config.yaml
train_examples: 36250
inner_norm: false
eps: 1e-08
lr_schedule: "cosine"
warmup_steps: 1200
weight_decay: 0.4
adamw_weight_decay_other_params: 0
Rows from block 2 of a small multi-label image tagger, named by matrix and row number. Rows with one number belong to one neuron. Each number is 128 + 24 x the weight over its row's rms, rounded and kept within 0 to 255. All counts start at 0. Numbers have three digits each.
After each neuron's rows are labels from the 100 images, of 14976, where the neuron reaches its highest value: "lies over" is the class under the peak. Only what is clearly more common there than usual is listed. The data: drawn branching plants.
# fc1: MLP up (model.blocks.2.mlp.fc1.weight, 384x96), inputs 0-47
# fc2: MLP down (model.blocks.2.mlp.fc2.weight, 96x384, transposed), outputs 0-47

fc1.312:107130096120173120125118135096132132178103156148113141125095107151119091095125136132153115149138164120077134105157101107121141107109096130138135
fc2.312:157145148123149133123151104152149119141139141121129083154151120156154125146142108175121124123136110168112114146040147156121124131149164111133136
lies over: wood

fc1.377:144146090152142155118182125084207136155119108114117099122118089143099128121132166144131121170175135109153128129102134090116130123080145103111108
fc2.377:104127123120151134130148112163115130073123150122140164123117138132169082088099118127144142165101101146125141133133131145137132131153135127146134
lies over: wood

fc1.226:163132138140159127139174103143176131131128145129061113083100168092163106129132123091111132130122152149133100169116143102104147147120187119122121
fc2.226:132090158133079135109118131141111107148152086140157110123143113149092170098112156152171106117149106072140132072094123092152106136136110134054117
lies over: ground

fc1.299:118123129148109113123143147131125117161113128146129117068117127180147127120174154149130128127097118125111113097090123162152126094127114064148110
fc2.299:122165122147155068171080152140125098115116124134102144144140119130113114125128146145086152168113137146119146143108099135111126141160147147155104
lies over: wood

fc1.119:095135138110166136079082124127128108119126163093103145081174096121111117141122089132160099145154132125132128089164100145135146155195110136127144
fc2.119:124095107117106103168161126132137118133109098121124094127109170190145126112139193154098154136140115110115117161103137079126153096081140134120110
lies over: wood

fc1.74:128138098094098102145132168120087093121133147113133153157136159116166142118108127099139136173120131107108069117116103138125117130130131099175150
fc2.74:135088165150110139083142158099159160101119100115122151130144088114090086137119121133157105118158159135117154094157163102159131133076147154152147
lies over: ground

fc1.218:146160103109116138120116134154113105162108148134101103119089078179113133133118121131140087152138191146093134177107117103087128069104127107146107
fc2.218:165149108174147134120135062119107115127150116151135165099136168096165107116138145120097156159134125146097151152133128151143075143160137135114103
lies over: wood

fc1.40:130115115110121129100084130126116103158120086108137111138161121152104072129105149149154166124118142084151104160140152116124117127102148118141126
fc2.40:124138127112138072148088135140075126115138123126121145142110122152146151130156118131108099127114109180151127123112100120119101086155165119151152
lies over: wood

fc1.283:147130105115094131127108083106174138138122121128146154130126101127124186130108161146113109130136117084128119157120139161104118117092187121119106
fc2.283:155127136089105114164129124135114164107130158131113150090104206114113108074137157154153139153093102170158158103125092088166144103179109113119134
lies over: wood

fc1.117:125117144075104109132152186145116109130145096106154137161146132161143112059144123145139131119140114123173142145108072140138170139070137114151079
fc2.117:131153119172104133115121145124158116098137175131166162099114136134136109174124123117159151100129158120125067089112195116118125137149094159127133
lies over: ground

fc1.219:137087157124126139157156110179130153126120127130127107080103135131103109090125149161098162128125163155101149139127152113137116113097132125118127
fc2.219:144116117116138112098074117119094139159143148154110143157143133128172143147145123138137178165116088125161109128112126150108091100126134110153081
lies over: wood

fc1.311:157119127101113140104110104138074120152152086112126114079108145087138138144147075102109137140073143115128133121090128110143145143122182122140139
fc2.311:115156121129125187144102078141123064087111129139137139123129140153114113111107072144121124160130130125149095142147128112167123129138172119105145
lies over: wood

fc1.159:113131118112156163149132106144134091131145134132158188124149160195092135131129131166129139128087128111163137139166092141181113139058120090126098
fc2.159:119143119134061119122071169094150111138134116127085085136136094121124142107128166081154127149188181134118114097087129102117140095130122120135150
lies over: ground

fc1.46:143178080137146092132119105144083163122157141122116146116128110122173159113132111125115115164133170127141129109104063140138122140094083128130110
fc2.46:142148191151119072171171138138135116114149159093109135128099142136080151149161168113137142130099095128130125123168149105117112140152136104135115
lies over: wood

fc1.5:112134107121123073125150152112195129126145145149162149134126148117184104118093113108166131110148161112131140132081117109111153153124159142123107
fc2.5:176113147121120160093083114150153108124093131076140137130113049122096117132148135154114123134107131119120074104165127158143143125125101129152132
lies over: ground

fc1.29:097160075158101095142086134145148136102119106157137111137132130094159138169134165098119145143126159149141128142165114092158129104115146116162164
fc2.29:129062122096148123138150117137172160145143135100157163152126094107147152108101091134122122098142140093126148116131107153126150156084096154106139
lies over: ground; foliage

fc1.56:131141143130136127147157149108142090158148109155098121173134172125146119084128112135134155126106130113092126115137128181160110125113122079146109
fc2.56:112114135137130162128113131132147131104122148105184152090109072134135183154119123123125131086109144127133126110096149138109137106106102126125123
lies over: ground

fc1.324:137093148128102077144163137112146148081134077115127149132108126116140144179166126127108116148136095110126133175131166126148160163128156082135114
fc2.324:143138088133151183137087133151087131152141154117104163078115106160124125085088113144131126119110137161092147102111141125161144137097090160112143
lies over: wood

fc1.331:141076092111128165115128092180145110124109147134099137101095149067137107093103143182160170132182138152188118192122134141125120144138142166121117
fc2.331:180089117120131123182129070120128112117097156159100117124130143132147152102173167092120087094117126146116139144101085116140139134109137169101119
lies over: wood

fc1.278:082104112108118151110144141127124149169157140102141113173147146105125112105095150144168164114149136127167098121123133124180142119116136132150121
fc2.278:162122153161104088161161143156106100135118124136154116120124175166117138148157108133126122155132192098098103155126116158116108172155116108131099
lies over: ground

fc1.25:073112111119128089129064131138151113084131082124128124135155178133164132150109109134098121163145138165150152140141137075127168129118133124089162
fc2.25:175111168111103163106151148091134179154156157142182176130106095108132160145110131128123106118129156100109124150119118179128103144083130171157147
lies over: wood; foliage

fc1.114:131077157124111155143156105161091159137151154106143125157135082134096111090124115130084123154120133136117094174125119128061161114130118138137103
fc2.114:126128084136122135118137101097146155114090088133116150149120160148150135104119110147137150080148138125182153130121128172170087154120136100100119
lies over: ground; wood

fc1.308:177132130088157128143157107109057128162113101147147131087075114091082102133121099149135164156133119128105139147122108112114101141129114161151124
fc2.308:130106104139094122183093121149125070116141168111095134163169117154122142130173148112127141098102147096109107143126126109122150094145154122161114
lies over: wood

fc1.88:120119114111152066097143158168114140132168138142126123082148142139145099130146155148120117146141152062148191166149115148160125131121132121112112
fc2.88:131087128132098141129119124108177133145113133071142159110132096114113143141130131124090158106097120152084096131127152136091165130110083164143178
lies over: wood

fc1.180:125139102174124100129139126131136142094117167118152144132134121103132136113092136122130131127149144116164131123128096119126109187159153101136084
fc2.180:149123099106143116155157126121096164157130126135096128097092124128119142161160154150135150104129111136120130147114124155146101080106095114144099
lies over: wood

fc1.191:084096081104134128117114120103126133148152139135127124108125134146096117135174147120129122090144133090113108134103107149203136140129129095120129
fc2.191:142122122153119143134165102122129141143174139119123119183137138146167091137116148137101171154106156150148144142124164118065118111130108129110114
lies over: ground

fc1.188:126144119147094146098110119134138105104112079100104129094136119153133137127142179148106133150106128115140098181093116144150114155104115122109107
fc2.188:159141098130141139179114141150074165133117133148123169124091163139130132145147091118123131143127170152123120125165097125098120129156127121134114
lies over: wood

fc1.235:138105136107143126120137115137116123106098148124125150127118075110113083148138133131073140146107164131133148187138109154110145097079164101158092
fc2.235:121121104106117161135128105112155116159110129133146135126120181116149111115100083156168099123180080150115099112085127089151113127158139146096119
lies over: wood

fc1.348:115155088124110125080175140090144118124123161165146111114116090171150159168114206136105172135173121136131151154142134137126095098133131126122094
fc2.348:144118149088136123126107132163123111137099139118125156106103177082102111068140099142106116166078119109139145106120124129121177169139133139140189
lies over: wood

fc1.304:128122101122103118104084151167180118172099098153122138130143149141129103147130123139177131123140117100156112123148115131132126147126116099110152
fc2.304:135102147102134093126107072124084163077128124170151141108137086131148130130110116137146129182111119138114142135115096180108134114102182141144138
lies over: wood

fc1.208:138083152128101119162125102145117109162091136153122120071106130104176102161147111157140094161124107142102097158140113112169145149160102118129120
fc2.208:137164128096107152132120158104153115078113105136119173170144136171090178104114168115135162143132154103135166111169116142111113131105149146177102
lies over: wood

fc1.288:116117125092113155118110100161141136160103122155142148150101168114116129132075144118170143138115129082150103128128121100150141149155108110127138
fc2.288:140159109157149132118167121145080106154127142125123093115135096137134131147197135132111125096111085179141147106121152134105065128096167141125131
lies over: wood

fc1.282:184167113122152094171135115098152130132153144111149106119152129121101110087132134121122100139127131169135149125105130096163116120089154110183124
fc2.282:109129134122123100111151083128097126114108148191112160136145091103135168137156148121122150138158095093137123163163116111086143115183123177155113
lies over: ground; foliage

fc1.93:132130135135124119135104125127128129170127126158152151105141155122138105132146124107135106173087139125078098150152095142118152134121146125160049
fc2.93:132113116124171123145129104124136060152189126124124096125101098175133123097102120132110183116145142147106151074092102140138135119096125139112134
lies over: wood

fc1.374:117129134127090166084122078155172114181136149082128148101129137110125141132122121126121139130142133145150107149111117129140137105114139119165129
fc2.374:169067139119160082141126125097104113141146145117107168116125129094138124101149105143138126090117123123174121132148137126143155153128146123125108
lies over: wood

fc1.240:137131097130145107090148106146155178120167147121114158135099125083127137092114106114079113101134116095138117110121077106141132087163142134126152
fc2.240:114122147134171143139099133095100115167124142130149147111149144151158102145151138084181122125153122167154107125122163154093078166097145118114129
lies over: ground

fc1.279:125146110142100155114136117105151110118144142104132147083136123122070139124101121150126135124162142146133142113167110129107085122174157119153122
fc2.279:132088121129130118158127152122122120137159115118117125180127134181138149173123166141138166152146108125109116092098165125136133110154108100147135
lies over: ground

fc1.65:106143068169152150132103105112126110151102098121160149141118141139181106108117112121115148143150131096145154129118096170147161157126142102118128
fc2.65:144093138103095107102168140163113101145155133109120119127137127123113164150156146083105157092111133146155134149142179151114100066131125136136118
lies over: ground

fc1.186:133121120113146114136106133160143104149122160126108150118137142163117112154101165163139157151124102143095135110106113141142165114114111128083136
fc2.186:131138115119090171100144112091130108119103093125131124082128115098148120110130128084121077080114152141071126124123164104097105126139164146174115
lies over: wood

fc1.138:144150153124137133130102106149083109174150094124117139107162112070131143168110103142124095138141134138128072161087121134149099152135103138120123
fc2.138:106132094122133135138148133102146152104072137120161137099132122114129104123161125129101118126118102108113145115190132085116162119158137143112114
lies over: wood; ground

fc1.10:123124126145147113117114157170151123133112141123108112082120151116111132156104093161148136171111150145137093134132118136142107140121104182137143
fc2.10:109127114098103136169121099144146126154121078174131108123128116125145123125148137124077099110132100108104118110110087130114173136134116099123105
lies over: wood

fc1.149:130093164136143121106130111151102124167159156106128103117083118117139106149117190143084123124125074130148142123127115104092127126105151148118109
fc2.149:176116135091108121112125120123142133118115102129092141179188151101129146122139095167175107138111103119136152126118123108129139100114145132141184
lies over: wood

fc1.193:144114125155130116148118123181152160155076107156159069088170138096165108145097121148136095160130135129111132133121128106150099172105134136128133
fc2.193:126121161155126124104095158123137087139129157131131149138125117169097135116112095129141178098150160117094115115176137145138132089132136132110143
lies over: wood

fc1.353:109122108123155126126111167135089142154101175116119112121145123124107085145130094094135114127158122158128146137132131133127159100131109108117135
fc2.353:142115097150096140137116106114186133118180086129153144128122119135135164154137151157153113126104129106167112135149118178156093118160101152109096
lies over: ground

fc1.341:120083110110088085088099099189150177143156096114111138118104150074199134126105154108116125147137123119125149158151106112163164112109162131153119
fc2.341:177105138138135159147100083095129105104111179136142098138169119163118116109122116129153117145136135111134135151112180146072113156117115109111169
lies over: wood

fc1.98:104142090162143123130116130127135113160103129166105151127122109097143118179116123096086133124071129153146121127134128107114138126188106154129103
fc2.98:117146139108122130119143127117095110106112086106103121136125158109140111109150124165177133164203132088147145107106119135137106123072119147127146
lies over: ground

fc1.179:083138137145162157136135120147130112107057123131118151083146107091127103158118090183097115160151090118121155105138099126163122131152122150158109
fc2.179:148114177134122140137132153121144106141118121192110116161140135124166171191138086106139156101110162130143087101172126122077138100110145136110142
lies over: wood

fc1.373:128119170119123118167125130125132173120179132111078130112135201118151139165123153103149124150144141101143126092126082122135079112107096126142127
fc2.373:129132110149094125127117116122102132115101123158186134093119096102149122089083147121083156103125083089161161160158135141106153139149107150147141
lies over: ground

fc1.101:104134111125107110127105109134163096165131118112120124118135151096166127194119159127083144123137114131161100134099086110128096139067172133175153
fc2.101:107111164104175115121191123166094133082137194146143113108131131107154109095159089144173135151101158106098130130140112138150125134156119129115098
lies over: wood; ground

fc1.307:127109158156133088122093128143156068161118131147121104125180140135069080167109139135071139112120141168109091121153131068130123106134121119137139
fc2.307:094153140151136138158150134113141148101167127112159089141111102167149156088128145156147164087138159108140134121100142192144153143118130171156100
lies over: ground

fc1.182:120138080119139147099127148130109150128170120117114114188132139126098154106160163133117143118129145122152097079132164112133117118156174109112117
fc2.182:123105146168101146111106158080146110140178124094150143136178124166103118108110136102116126115147142122086137137157170158112108144118151137129116
lies over: ground

fc1.253:110123127105105135155145167143134110152108132165092093090138122077080125153148143109135117111097139105119164128134122136134156134139161128131114
fc2.253:142124124131163105073138078120144149138122103127129166113098104126172115117069114136134117168125120143110089116114145108146123114129107126106142
lies over: wood

fc1.275:101121190166117137128143125118162111149145100104126190147105144124075132128113170136148146142131164140171152098132143151099106106144110147179127
fc2.275:143114107155120101133112119129149134141158121191142074120147142155115128121097122144151131095121149118160110096106153132139147132166123106107169
lies over: ground

fc1.12:088144119137111123116161137101116130134103108132150122188134146153138149080152101112140140129124170078135139083119148112122107117121114115164096
fc2.12:179088159145114128132107126114137092104171104137116105113102130136110124156105127104179147086145132100095103144136176156114136148121158125104160
lies over: ground

fc1.301:123102121137139145089128155126080148120111106119119104124142125160108091137097117137066143096142182133141094142184148129140176114128131129113128
fc2.301:140131133098149124120144122083114115115125132113151116141104139164147126090128176141141125166105115114162125113060109105140082143116145118122142
lies over: wood

fc1.293:105101082155127116114131103119120093124162096161107127122105128083104112133082158156118119130152131097134125152105120125151174128101217172156115
fc2.293:148132173161124138139157145168115147122126139144097117133137119135147167141164138118088134147138129139143142155155118120095073155157060113122097
lies over: wood

fc1.4:135108057128108091119134148137133142118106132149100120096134137108151122152092114155138155116116089134178093166157109153108152111108117163156132
fc2.4:144111171118136160091115130121149130142117133067113122170111150115130105146147139122123144151151161143076170117086173083147114090143124110120118
lies over: wood

fc1.15:149100119107116084104119119174101173126135128123163134064165165152159121147151140114142122143188128108153114160140132123131138136180124155119101
fc2.15:115133092127137133150140132096145101137128092121118130102075088107140124082099111145094134113070095164103177115122117134116131157080142145135114
lies over: wood

fc1.175:156099157095146119097171151079122111131125132113102096103111088099114106141156123109130183129139125115125121153150126115145144099129131124106134
fc2.175:118183115117094143135109148131151133115125088116184163149114138140149176111143122147114100186121102130133118153114121135145155170082138087148123
lies over: wood

fc1.70:125125172134110097143167138131127133134107152137133138091107123145125115109085130142126108159136108127117138176111108110130089119113066082124148
fc2.70:158128143134127163115084108106148120148148096132153104151101147105144137159131107149143147125130138122105140113113179134151136135103183127131085
lies over: ground

fc1.289:075150094134112132193135135148138120106120162092138127134195128114150096145106135116151193158140148132141144128075144096096107126125155135135143
fc2.289:157126150123118146118165141137110147204145111143143149141108122148147165156140098142121130106168147076136142128161112157114124097114100125134154
lies over: ground

fc1.60:132112119129094129148148095111157130149113150121149079110168110138145121128133114120149140114111097116117081126142134131127100148148134100133130
fc2.60:110166116128154094119123160141147111127162099135140120136119109135189157105112101162106187154130152121124144116163117133135199101110136146121144
lies over: wood

fc1.224:100138123146131119073097119156088151099143141153136166143078155122154145109129173136180141114166119137111147135129134151109125138147141117132096
fc2.224:140154115123127147155142168117125084160096156150130109089175114117129140141158103150089162150090156113160139162139123110108133078096108110132117
lies over: wood

fc1.142:140054155070098102130092101133098121124138173151123119115150121147152108156089088143149102152152129138135150158127093142160123117135101117088140
fc2.142:129135079124147184121104130126149150131120098104143121118130162115136140123105170091074111110085162117141108099179158132118148154117136140119118
lies over: wood

fc1.143:111107057104090143092180106121091124161144086145146128154161065134168128080118119131143147158121109110152150152103085134122152126115095128108161
fc2.143:142140153125114103132085168125190124126133149105111136164100143145073124152138158112162133093169164117135090081078175095113108087107130131126115
lies over: ground

fc1.63:130145172149159131131095136129198125127118094114108102143148124062130127150120128152128127162101108160146109141111103120148139114129082122123118
fc2.63:126103113129109160170150093140100096154102137145142118104129093161136118126123085096111110115106143064118106099114111096136142158133130118150160
lies over: wood; ground

fc1.164:153088121140100128117133134133182095128139121157150127094119083102133127150146161129055122133142138072193128144134162127146159131117160111136093
fc2.164:145166142098155123123108139121093131150097134102114120113106148095153148101096107134128169153119110170131087152157068120133130116118102155113131
lies over: wood

fc1.123:136136110116144091099112098161124180079141162105119107095127142120121098153131166121137155198113139098115125148057138140129164103163178088140134
fc2.123:127121164150130131164124119113142136158117135097095108109113123153140156094140100107112088103145159116109140088174138173100115160086114142127164
lies over: ground; wood

fc1.368:123149052138127133193133132151158136113118138118120101130150114126109164129126150165157130177117141129114143104109136093113137134144156136156109
fc2.368:142131185122147131102120120109141108116148092101154164128085108143140137129118124089099111102148132104117148146174136166159131112131096128159089
lies over: ground

fc1.192:113151090112143172143149122110138125149142089149130160140138097127168144103139116141099123135067095091152132134089101137116168148139132135101139
fc2.192:123142120145174077144101123168116105151153148149127120118116131152134147147130160136158171135156164186137115133171131154108119128142139092154121
lies over: ground

fc1.50:169126143144141107082134100111129176078122099138151159093129114099110133152129144154099146111181138140159146154127129086104148112146131124121118
fc2.50:075122110150103169166115106159116109175152142128114127148117123119114115118096097105095100155116113136068158155116140142148078141107120111139168
lies over: wood

fc1.336:143133107134123158093167141145109144109131175136130133160147166095118142137142123164073093133161098110121124134156114126086131166164149079112116
fc2.336:129127124142132120159092124117131159162151117099161157094089100187133168124153159117165121149089144143108132122167150156198120090085140163134152
lies over: wood

fc1.313:158106137111113116114151164139129123154130150167125106114134147118175081133121120150190138126097144124096066128093129125150116101117130118141100
fc2.313:098155180162118101120133148126110140119071084071134119115128117177136139111146162123131149149158120132106162158143101180155167144117149157145138
lies over: wood

fc1.1:120105102123125151102099163183135124082090162152125147141094133103128105203137149156105119109181110162142147105148140117110136123110117098160132
fc2.1:141142122113149131155131140084120156193173103121145138137135112104161133063097147105119116142095159122144115112113144146153104097139142135097147
lies over: wood

fc1.195:096127135105142137119117123112160121113150151168129171130110108131196106140144103111080149108125136117129167137087136103126167168099113104136116
fc2.195:118109162148092089155145153132128149165132132083106094162161125144097117098140149142168117105095144132153122125151139143155114123165137141104126
lies over: ground

fc1.96:131086111145128140136092081084146129162138155088128114114121147113146170106142103108127119181117127117137121150128124102144110126126143127098136
fc2.96:125134134095095146116117097164113108119095120138141147132123102107092098146086129165109108149120131085142131100141132171151120104136140137139175
lies over: wood

fc1.364:135121103117142113107112113137126150123133195117151177072095101165118166094112118140116127156164114156122122185124124126078101094131134122130133
fc2.364:141113095101119140149134110140142114101153145151144063118140111084130111127109095181121086115114118114133122102129104108132135165170126135130173
lies over: wood

fc1.244:138126155138146113154143108149131144130114139107121099093128105118131134120095123104115132169152148137147081127112175132136146108136112155148122
fc2.244:113118134119105114109128119107086130110139140163101158161152159140142165141152133159130153144123093136136129145165066110116098171125135113158085
lies over: wood

fc1.360:115107144136110161110137111158180099102141092137133109120072110140108106105111129156129094166100096141122108128130145106164108148140124103089126
fc2.360:114131158125136133162096161135110148147137107112152077154162142172139142148141144078092142086155173130101114088137130166104108090136110143147120
lies over: ground

fc1.204:174107143079128128099141137130119145153155104142124145158102124089137121100126156115175142113139102121110128135098128159105161107142160110095136
fc2.204:103124142159125098138146078127135148108144161089121132112131147188126140148142086144143125121132160142122156112166133096172058160127115155160108
lies over: ground

fc1.297:123156142126093167124175128119113098143121125118154182125157107119106127097108100121101143099114138061086093163106112109154125114172142099107106
fc2.297:140119125116137141130118162127148134109101113135108134148127148158125136137163142123144088137147133153142112121152160151112117132063106118136180
lies over: ground

fc1.358:119132103118105077122116111149142119158111148141121113120167128110148147126157129115129141142135148158160099100110095098146104136127115122153089
fc2.358:128092103146142125115147134129134156109159140112146122115116113153104121150133113119126148162136076130103148093170151180158142146113124164148156
lies over: ground

fc1.51:130114140147104116112111142109157147115144093108135161104115142147165130163123129145141136145101154086171134138126128121121146114107180097151121
fc2.51:114173118079143095126145089146099145124105134137128133142143120127127130107137101112094075132117104154106091186150095108142131183128095168144138
lies over: wood

fc1.276:113119066139153124117103097144135154171100146124120142104151119121096135122144120157125098158171133112127125167142119129076129154083137099163119
fc2.276:136115150135134069144135119150121136100168143099143139111119139108135116157130145130128171118103161141135122145091113118179141142149130145123139
lies over: wood

fc1.362:163112144123147115118154120151119127109150144136093169098178112119084117117064156121117115137082101114146130150123105181125160140150103149139115
fc2.362:117078097109105121086142103162163092151117147098140128111108120076164090138105113141161126119165118145098106087094142115123135078143161117122125
lies over: wood

fc1.202:125107119126138097072102145120118137087119126090172144072146116107135117116147141133158117123078118143153114149167109153132132144138097138129153
fc2.202:104140108117123110148145096122119127138131127146091140140109165156126110164111145134085161131156151141120124130109120116105167122147155096160113
lies over: wood

fc1.314:164122092114105131140162099145091119139102132130173097102119102133097128130145103088105155145092124118112155121098125119113148090145172145157157
fc2.314:122145177116156127089065101104177114125107115122123141126114113133135104138080102164132130176121149112134084143119114095133102141131158078091138
lies over: wood

fc1.9:150152097148141118138123123126133136113110144139139128123155137159151123092119151137094127143117103107118139152184098160153121070114125107151152
fc2.9:126101116114137103105156151142188099141106119106148096133091116126151088166109117116136122142172139109146126104112144110124111125152135133106094
lies over: wood

fc1.383:125112139072154115103151144125112106118101118172109132140109059158144138120116151147054143127129132152151110132116136126126099089093175133156146
fc2.383:111131108134085134117134089143126121122098139128168139103161164111133121144122092123145150149119093114125128133109108145108130158157133127099136
lies over: wood

fc1.338:139113106089091139095125139167131117140126090131167136109126144134144090152075122142138106174137091147148128163116113130188129128157136165092139
fc2.338:125119143134125162141096115120146108116170147110118088160165099129075170126153169143101118102102151102117093107169137108096170134083119099161145
lies over: ground

fc1.316:090121180116171126113093105163156138161151132091119109127144132115112105148084151157148108105155142159124134110127113122171094126132145120124131
fc2.316:167143148143131105137145164131106077076122176126141140143095118123114146102155150102115148108105141074134092085098136124083140131139125115131153
lies over: ground

fc1.220:134121138133088135107128095106131155141107094077116151103119102163116115140152125133141107153119170130108122147113153114173149122086131106162103
fc2.220:128131119104154097147111125145093113111171174173115136103146150108178113125146117102103120134113095137118130120098100150104106155178104132134143
lies over: wood

fc1.152:096137130100117073061165116096153165155125115149092174133132138057108140174108144165153103142121127107139158118106088140132103124161158137135139
fc2.152:134139158122161101157124152147134127091118097124146114089149170155140122126115140101113106097155097151150090101120123153126151095112094116156127
lies over: wood